From a checkpoint of a small contrastive image-text model.
Model: 14.9M parameters, 48-pixel images, encoder arch caformer, encoder norm layernorm, encoder activation gelu, encoder patch size [2, 2], encoder depths [2, 2, 4, 2], encoder widths [64, 128, 256, 512], text encoder layers 8, text encoder norm layernorm.
Rows from block 2 of the image encoder, named by matrix and row number. Each number is 128 + 24 x the weight over its row's rms, rounded and kept within 0 to 255. All counts start at 0. Numbers have three digits each. After the name is the row's rms in percent of the matrix's.
# pw2: token mixer project (encoder.blocks.2.mixer.pw2.weight, 128x256), inputs 192-255
pw2.0 105:134151145146110141175150159157114128181125125118082122105130160164137157149115148145130115150166087112115160131113166137118120108112127153092135130128137138118146179096117133150152158122150144
pw2.1 114:104110159103100114129126157183149157094154107119149122171105085169145152162132094153124164116107098090112134112129106121134143145095168109129130128161101121139149110122073176138118113075071127
pw2.2 096:134127125142148102168175141138128126109133154146132132142124125104160149144074112120111112138138124122128183105174178155114162098110170110133127121139134152143173123128104131115100124172114144
pw2.3 095:106131126120111152134090125138088153125168129151122123103103157100105139138106105123118152126107143160166094141149069135148159119145145112146151122173164092094095119155102097140116100102145139
pw2.4 108:141136136098111097078135118113130149088111106179145101118112141130118140142138083084124158100117124152120129142122126108122167107117155144133127125091150136119106101117152142100108096138142139
pw2.5 105:133126122129137137101137115106122157094170124118155076146117161156141113123106123124124092111086129151141149163173087125121196104111140127122096158158118146145124090111115159118155138120142075
pw2.6 101:145149121150133103126173105140093133113103131099121147119123122169122126151130156152106118128177130136111121146141110125150110100111152159120103106123164149090146150156126090077143112122145142
pw2.7 100:189117163120121117163154115075153127111171091143120129131132070094144152103133146088144123106160129086134138109139149143108129121095105170101130112143110111115152133110187129084131170131103117
pw2.8 098:143122124114106161099167145127121113158144138101084137142158142136166140150112125175110139162094146128123147143159094143135092131128123147160126101108134082137132127138150108133112141140124135
pw2.9 100:149124164100142136095157146113146153146136146107162147127149164083197149141133167124112127087130141110154207144145151140120122108122148143094093106105146139130131108107109143127136114112163115
pw2.10 107:160177128119114160111116139125134118132133134118151132109129145187083143113165113093146085121136159130085170126085108111121150084122179161154096133116112143173142105155131153099139146118124098
pw2.11 094:122162097159094175130155156127135119113108119123123083124145128099065136103156126111096142168136148105122095147094083124130119126169140112140114064117132145113138133150134129130141072110143159
pw2.105 095:150117123134150077154131103153138155143094125128106119173086124142097111194148131111114127132155128154143160144123109143129148126123086120147149140109162123112140145160156106143126098172164136
pw2.106 101:105102134144131135124146140129102170209166147134161139151130129127111093106162104132118148113159150128142117128130090131134095117102142155124139100124115121105106141166101104128132140114115077
pw2.107 104:141100082114160136110149092125113142099143134141133133116138115133097187124125136139096161106111144085128104097183110110152123127137131130099102150141122134144127085114131138157151132160161133
pw2.108 093:095107142117110085134147154108129158156190134096159105123140143163197140142109118094142137103091130150170151110146176110160073149116176098148139126156073127123117157086071137129130110134126135
pw2.109 104:141143150131150135102119092138129132142135113133144127135144122128126126126150111083098117101119080147161161145166132109115139129121129144147113118077114127107148124143118173123125099163102096
pw2.110 092:170098142107115137137136145122088143111080123117125103135145139121086105132090126135147150095120177110076155129142088121130118112136171100133121131101100155134101094143137155133118082131150131
pw2.111 097:142174144143130103122135131127086094123158096087127101153111123144133107109118122130151188164134144122144107146146126141133178106125133183144159136100092156114073131088117135133128157115108100
pw2.112 103:144116138104123129118115155126140111146150096160131105154143106149131145097131158090130099120158143131144136147114123158165172171114131171127153146150138102094102153095157102125125151144151112
pw2.113 106:103120103099124096121132123164112171122089125099144120149101181141110121171119120128088119114108159145148117105096114080140135106108144103137116117148124101150076143152081152111144099125152119
pw2.114 103:124184148158113154106131176117087099155153131095133134091171099168164168133132146134106115133135160122111111119169127118137133099154139122112153149148104151163112131080143123148115165099130138
pw2.115 099:137119110161128127104097165152067174099154129139146101132121126128158096100118092129114102133116130089124133124129123074092108151156149127177139126110111122106118109108082101122162149133134120
pw2.116 098:116152088141130127150146122125140148114090154080130119136132134137131118143126126182078105094140088141125134149133116135131081101135128144159119132119125127123114074123122145144174122118160154
pw2.117 109:142119168127146120136141141103140150121160100153144141126147147117118136084126158126137121096095145123147162106126144084136160118121103098109122130166088118131132118128140136127121125112102136
pw2.118 100:136130157159165126156145117115132151163135131132106084117153101106112106104148150101151133121117124113120135142143162112113133147131110110117105154102077128111107141117141133117154099126144177
pw2.119 097:104138174149120102158159157129084137108125100163123167116071123142153118173121111164134119112103150114161156100124168139160143104128101131135104143133107121154123167150102150159120160131162128
pw2.120 103:130125102138092125119129133149120111107104124160157121130156127111092118087133103122124128145108140155121094097115154137098133167150129162127133128092154105117140106147115095123142126126093164
pw2.121 112:134125121109169138112113122145139131119101148077105167116100118119141147140129174087067147122124121155120135159089145113141144153167133101158122191127162105124157147114169112131092144136103110
pw2.122 108:104149133122124120121130121119152149107099076123115118112136132129060111100111149131165124083150130149115095082154111130138118121108141136133160163144108111144129114109133139138078097182193153
pw2.123 104:155133125113109143141127114124161147158143139144113113121136116169089137092137146127181091148139140088102147147100153116126104159134164116095123107102131126132114105119115111110139127115173094
pw2.124 105:120114103106172136117138129134114119098162127161142128146144142103129064097105158098182083119126149112135131116116148105136111126067133098084170123122125128097130115093123101113130135143147153
pw2.125 107:103077085141099145119145159109076127123155105101144113154150120123177108125081117149106096095112188120145138124186171143124128179107117096124199112144110119153121099122120138135139098123118139
pw2.126 107:136126128125137110129107129112152129143118163130179189093138135144105123149168094116109161101147104146191133134086136119104170134135097118156126137131153121102112128136096102140115110153118103
pw2.127 101:107128112152162156117131117146120089103119161150129170119145098112114115136110124084157085146130158119123081140150123111154157146126105185138110139108106083115127126101159096138121150161134135